config = dict(
    dataset='songs of 200 made-up bird species, synthesised, often over outdoor noise',
    hop_length=320,
    win_length=400,
    encoder_head_dim=32,
    encoder_bias='none',
    encoder_parallel_block=False,
    decoder_norm='layernorm',
    decoder_bias='all',
    decoder_positions='learned',
    residual_init='none',
    epochs=9.3,
    lr_schedule='cosine',
)
Rows from block 3 of the audio encoder of a small audio captioner, named by matrix and row number. Rows with one number belong to one neuron. Each number is 500 + 25 x the weight over its row's rms, rounded and kept within 0 to 999. All counts start at 0. Numbers have three digits each. After the name is the row's rms in percent of the matrix's.
After each neuron's rows are labels from the 100 clips, of 14976, where the neuron reaches its highest value: "strongest on" is what is common among them. Only what is clearly more common there than usual is listed. The data: songs of 200 made-up bird species, synthesised, often over outdoor noise. In brackets: how many of the 100, against the usual share in percent.
# fc1: MLP up (encoder.blocks.3.mlp.fc1.weight, 768x192), inputs 39-77
# fc2: MLP down (encoder.blocks.3.mlp.fc2.weight, 192x768, transposed), outputs 39-77

fc1.221 143:490541463506496531546494515496546465510476530518438503463533510519503515500497460516488475481509488511523461508515440
fc2.221 144:502540464462498516546554477519534473488518512520491508485524537505533513508454498553523486478498502493448505497557491
strongest on: crickets (34 vs 14.8)

fc1.79 089:499501491494548539525476533512509467481503499516520541525499518493558496475509458505530535445541499563466457551517533
fc2.79 089:499549516527511482491514498498446501452540508519488512551484523482513516468512521486512547513517502530499490478527471
strongest on: steady whistle (63 vs 25); first syllable: steady whistle (54 vs 16.2)

fc1.593 107:477532504518477495508468533473475508498524523538536487558471525509477521460509467456473497583503541511486476534486539
fc2.593 097:516474458524501525494509508473505499544497475476440543488513504496457463456502501557481475533488542472484450522484475
strongest on: white noise (69 vs 7.9)

fc1.579 083:529500496491537464549501543503491525507469474494486473462512524502479542481529535463472468498497494526524486506505519
fc2.579 095:509447453473523488498516497538474496511449549497506520454489467490469505541519501467506490493485444512464475515492567
strongest on: reverberation (69 vs 40.2); text has "room" (69 vs 40.2); text has "reverberant" (69 vs 40.2); crickets (35 vs 14.8)

fc1.31 121:504512538537519487469534481519501501462485486495488454531463507477499472500522499463503498490509497506467491498516590
fc2.31 118:529529516467509489508515481499493518502511534523482484495501542499529521501481512480504533495520460482469477531493520
strongest on: steady whistle (82 vs 25); first syllable: steady whistle (59 vs 16.2)

fc1.154 089:530482525450466500453476491495512479467502494535525494495456495498470476484531476485473516472476497523485521504530516
fc2.154 089:530517535486514499538517520518469505451545493469541501496477490500478412480515480521475532505522474535500532464471510
strongest on: crickets (54 vs 14.8)

fc1.425 075:513498459539495519510510497515552535503475540478481493524505468499499465505502533545503464541472521513516498492513483
fc2.425 078:472488508456468494482534484497501479529540520548547462506503429523525524504468493515482518511531469477506488521516484
strongest on: crickets (68 vs 14.8)

fc1.334 093:514509490511482452518542506495493496476462486495495512482491462506503489482499440504522454496468474492479477492494522
fc2.334 095:549450536527498472523512511499494495511448470509518524495479486502500486508528516510496494530536446543500494486507532
strongest on: harsh note (50 vs 19.2); clipping (29 vs 8)

fc1.532 125:485521531470534477498514447536526501496512497510459487512475556492544485527472466510536477479472497509453508494556483
fc2.532 134:493522542524526457484484505489475516483457525500515544504468471480485510507480521479514515494500496453534506524543495
strongest on: upsweep (78 vs 21.8); first syllable: upsweep (48 vs 14.2)

fc1.196 098:487464490489494496486460501491524497508511501552500552487524501465492484457494496521469525486468487448490517482553500
fc2.196 101:491503496504475454542448480496507522514492481536472535498540515455509463467519512534510491471519534477531510498490497
strongest on: pink noise (49 vs 7.1)

fc1.159 098:487513522473523476510499510491478472547488506526507542506491547506524491519478488512512491478472486472488538504580467
fc2.159 096:499508554485494483541499490499486463499488539510487557510449521494510499501496510547517511484538501506560484518493519
strongest on: upsweep (45 vs 21.8); dip (37 vs 16.9)

fc1.29 096:477500503458522484482546459480497494519501536497508518481490499504508517548443508515537470552543457463473511503523508
fc2.29 096:509487464475512484515498483491497481536527521528497510507517508525491535478478465462493468516548510490546480514531505
strongest on: upsweep (99 vs 21.8); reverberation (99 vs 40.2); text has "room" (99 vs 40.2); text has "reverberant" (99 vs 40.2)

fc1.235 074:502544484527467522475506552510480505512482528481522549497468527475475480453501505514468480530527523479469530502521488
fc2.235 091:511498477459512422500537566496484498474534505480481454482563479474505497479498551531579504500490530500483500481524528
strongest on: rich in harmonics (63 vs 29.2)

fc1.246 080:456517495506474510542495512485507492467499531534560512527529545496479578543532565488542458469462496527527514487489466
fc2.246 090:503453503504509520444515491537537509480495468484495530490513490496469486504493475521520489506539499477492499501475515
strongest on: crickets (45 vs 14.8); first syllable: steady whistle (40 vs 16.2)

fc1.658 074:500495502501504496465545484508527477455519483430540503542490504517528494519469500512479504517483509483504439501507525
fc2.658 087:502465515464489537510446508465540516485515512500498499502496519513539551523481504508547538484516446523552510514484508
strongest on: rich in harmonics (65 vs 29.2); warble (42 vs 18); first syllable: warble (27 vs 9.6)

fc1.152 096:492548497481483515507511525516532505508524527511498496491476483475480449489486517501459502508427445505520508493482511
fc2.152 100:478505534502545515506483476490497516481475495520530529457514491520518472418524492517520521428507484517479516515472508
strongest on: click (35 vs 15.2); first syllable: click (26 vs 5.4)

fc1.527 104:530526490548487510528490522468492473494465509537481517493532534512497471514495466522504474489502493504500512499539496
fc2.527 110:497476511475490498495560497486520494502472541536503504445506528484550475501527478532536496514510513539502498490544504
strongest on: thin (high-pass) (44 vs 12.3); text has "noise" (40 vs 15); wind (33 vs 14)

fc1.722 130:459475470481461476504532516499504493457517523485476490480505475493453438504490530465530504531491513483488530497508475
fc2.722 112:495562528487510507548525532452495487515511522508521507494507545513478497516526500554448502485498527496494503493514450
strongest on: white noise (41 vs 7.9); rain (36 vs 14.7)

fc1.524 126:514483497494513512497460494479500508493508510501501520504506491485513551478498464505551477492487537490507510540564492
fc2.524 107:492536512470526453479473516492469492500510474518533519510466520523509545515475490481519541523508456504539490496494517
strongest on: upsweep (71 vs 21.8); first syllable: upsweep (50 vs 14.2)

fc1.217 083:510494505507511529518517478553458508487507496539453524484508501546537531492540521487501516503485507503518515494511482
fc2.217 092:460499468499473480538474506533510502539510494503477537484540484541493529498454491507496518501499499496533486463455471
strongest on: crickets (41 vs 14.8)

fc1.168 081:537510498499501485507475512479463482529517522512452550481487502526466532534516507491522493474518503533457478502526464
fc2.168 089:461461513472511510524531521495481504475438549546481536510439469469464529478523513476534470507504500478495526514480492
strongest on: crickets (49 vs 14.8); clipping (30 vs 8); text has "clipped" (30 vs 8)

fc1.206 094:536472524521503512493578467485480517544507479494535458506499486470549477533503492498521500508508517504489480532490525
fc2.206 087:496511505520538490512507507511499496482464515520561515482528473526489502492555514468489535530488516490468451538523544
strongest on: rich in harmonics (65 vs 29.2); arch (54 vs 18.9); first syllable: arch (39 vs 7.9)

fc1.380 085:557516504503461519484536508479473523516487524492521467547447522544506517465449494506510516512489529481476489519491524
fc2.380 096:504476464530526519505531508463549499504526526488485507461500547462542440495475513521503463491496481511514471470501483
strongest on: white noise (41 vs 7.9)

fc1.407 109:503543500504491513531519480471459507539484506523528500545455498517500515528466454459532484520504514485513472527515481
fc2.407 107:495532477520502512497543493485545500503537532485466525474500506501460505517484490542504469533473500491535521509495451
strongest on: upsweep (100 vs 21.8); first syllable: upsweep (61 vs 14.2); first syllable: harsh note (28 vs 10.8)

fc1.248 108:502474559509494443505531475474488499489533532511491469500477499501467505509424518476488509527478500534466525510512531
fc2.248 106:507442514494497494508506502501470513502517516523470467452486491547498491490459495495544468500493489506470465516529456
strongest on: mains hum (93 vs 7.7)

fc1.34 078:533497473535532501486504488522528502504513518486469531499463488477467496487501484464497511460480492507467503507529531
fc2.34 088:472507493504470473535495504459491559477459488498529464557515502527525487492467478520484491489532508538540500533519522
strongest on: text has "over" (91 vs 57.4); crickets (34 vs 14.8)

fc1.275 119:499516480496472496542545527490450507458524507509530527507449531506473523523490479477510479503498530493500512537497520
fc2.275 107:520537444468507485497498461504475464520537532527479505446524532471453527469451523499474477514488532527505506495515485
strongest on: white noise (80 vs 7.9)

fc1.549 104:434564515513482492473477514494536494453512511494498515508476509491520482567493502497516500515468499492487508513476530
fc2.549 094:475477525524511491490498486527495543504491478521520480490484467465522491512540508455479520492501502489492486513489513
strongest on: reverberation (95 vs 40.2); text has "room" (95 vs 40.2); text has "reverberant" (95 vs 40.2); downsweep (67 vs 26.2)

fc1.487 101:527515481530503540532507460441515470558508526512477519483520502518527472493515489512484450540476472492515461508517485
fc2.487 104:482512493495509531506547469494540498543470502533541524456486474468507514523461484530498450497485516510468478446531517
strongest on: thin (high-pass) (34 vs 12.3); wind (32 vs 14)

fc1.222 113:455502454469501485532543462485501522455532501527496536523496471523429475529476524502523477488463458534517484503546528
fc2.222 097:504470487518507517496523533494497476498506459475566515516520507472505527479471468494504453471473472511486518487503509
strongest on: mains hum (96 vs 7.7)

fc1.497 085:489518495502473511477530518524504522473497518525518523524530477519476468498490478493504485507513508481490524503515465
fc2.497 085:489498515442471501475512499534486514477528486539495467486545518474515502504508479505493540536472543506531547469539517
strongest on: click (47 vs 15.2)

fc1.194 087:482497504482491491491488537493511469447512518543521470493541516500475573545539452527476494486441475490510528472523502
fc2.194 096:507480500536505488497514521503498486509496510518525542524469504471500508542536506479542447445477539487537498527512479
strongest on: white noise (49 vs 7.9); pink noise (25 vs 7.1)

fc1.707 082:517504543520538524531465480516516489494467479534505506538499476500495481553484463482495479527475460484537540545532499
fc2.707 088:478517531492508465510504488437522489509515466530491557514546491458500514511476490514482498506504532526550508489483488
strongest on: harsh note (42 vs 19.2)

fc1.598 119:509512498479498520518492503501491528503497536541519508483491514547505528520481448475552475526511530503537470536526494
fc2.598 115:485540522491558478510492512479453487464502524518507490497489479506484527489484490526517473531466441468558446496508467
strongest on: upsweep (100 vs 21.8); first syllable: upsweep (60 vs 14.2)

fc1.447 085:538482502457460523528492516484541544510482472515536502539502536477495471525499469479518525460510510488518496498536495
fc2.447 079:519546539471483496513474506502505476474518454470491512511533528470520550527489472517513508521474508455556516510475495
strongest on: rich in harmonics (63 vs 29.2); steady whistle (55 vs 25); first syllable: steady whistle (50 vs 16.2)

fc1.88 130:487561493493491491527500559474476522509491545539529509521506510504478510469494480503487480540528538527505469565473522
fc2.88 114:481504498480470488507514558482485505507474491536505523497537558476459492483452504549494483517515489510557505506483513
strongest on: mains hum (52 vs 7.7)

fc1.226 108:485526536481486519486511468491541512508511510504480505516490538443498500495512472508487510485463487487486496478519490
fc2.226 103:492489465491530503510506513509537517468465509475523547477504515483463463437522507553507523456520537470543492497503483
strongest on: pink noise (28 vs 7.1)

fc1.397 083:479497520539466482457504507494525497491487461505492443569511470505522503529481465507473491480508481506496483481524491
fc2.397 089:468474504507483492511473539505520544521495453491543482525498521491533548483504520485533509497479482530478473495536499
strongest on: thin (high-pass) (58 vs 12.3); rain (48 vs 14.7); text has "noise" (38 vs 15)

fc1.548 087:508480488583475511459472481471478516441483507494516506504515519518500531553485517475539465496531493510481448458488512
fc2.548 093:499461503445484487504524471494513473521481495525488499533480530508488545483493467474527549492479522525501492459534453
strongest on: text has "over" (88 vs 57.4)

fc1.198 122:503496492510492473519546468479474471494532506525479476519470495528458498507478512471505448511487469516422517530470548
fc2.198 105:503487509500509479494545472516497484502502493529475489498512499521505523501505486465480501495465488548501523455539508
strongest on: mains hum (68 vs 7.7); crickets (35 vs 14.8)

fc1.147 085:533453526520482464520474484506482493501489511456502507466536544461531493529490492468494470504494518534480500513519441
fc2.147 088:529473534492505510480495483500478465519488461517486538490488501460512504475527505505508556508471501538486509470566472
strongest on: mains hum (45 vs 7.7); pink noise (28 vs 7.1)

fc1.692 087:471500480463425477482479507487504464507480473499518540485471501488521523486516492488497464472462484435507498475493522
fc2.692 100:497504507473525486491467513511503501519480509512531531482503500476513475476545480524505514530468475494505497525538510
strongest on: pink noise (43 vs 7.1)

fc1.591 085:478548501467517555508482534477517490528495476527507497491479447462541480473487511478511538499484488500504538474490507
fc2.591 089:521509518522481516478529484510484491496506563505498465538521525503515508484474487499454515481520526502523468515512507
strongest on: crickets (37 vs 14.8)

fc1.271 084:490521511493540558471493493509488535458489534488511510530509481487489475517524459448490536482447471494514517483480506
fc2.271 095:484480458488483491467473532538524471508571529494526490506518497514460515506505423500490522519521505530485466538479545
strongest on: reverberation (79 vs 40.2); text has "reverberant" (79 vs 40.2); downsweep (66 vs 26.2); first syllable: downsweep (52 vs 16.3)

fc1.480 126:503557527496487475511509508468524471478509529520517520490479515495454494536489467475552489492525538498483517526504523
fc2.480 108:502535468504531541532526487463465506486514523490494483528468501498495529507490500469516522485491513454556459483471497
strongest on: steady whistle (66 vs 25); first syllable: steady whistle (59 vs 16.2)

fc1.393 096:442470502462500484514483490478511474537524500520498485495480503463485521465497482511464514510516491482552513478494479
fc2.393 101:459489450514503502477483535507541480485489479490521560475535529511527493494505518538498455490484534498490520498528486
strongest on: click (34 vs 15.2)

fc1.71 114:453535495502446516516498514490466490492523509507500477496485507510470472472493514486518479534498521518492500529471511
fc2.71 102:515518506443489499505515474479511480486490483549477525451521521524477449436528526486492509521448501516508488478457521
strongest on: white noise (50 vs 7.9); mains hum (30 vs 7.7)

fc1.227 112:505506547522509456479483505509445544496507510495518449528446487489515478553525513469511512475473519506513502499478572
fc2.227 115:509516472473522494506501463551492512481511505521504512508438532502519495491498503502521522478491486479458509499525537
strongest on: steady whistle (58 vs 25); warble (54 vs 18); first syllable: warble (41 vs 9.6)

fc1.406 085:464463488453472457457462498481509492489514502406467492496453529492465537538492491516516505462512508445504516505544528
fc2.406 093:475515494518498528514478509478472511464466489471529566508512496523513517511480455532506528491489483507482463524497483
strongest on: pink noise (34 vs 7.1); clipping (28 vs 8)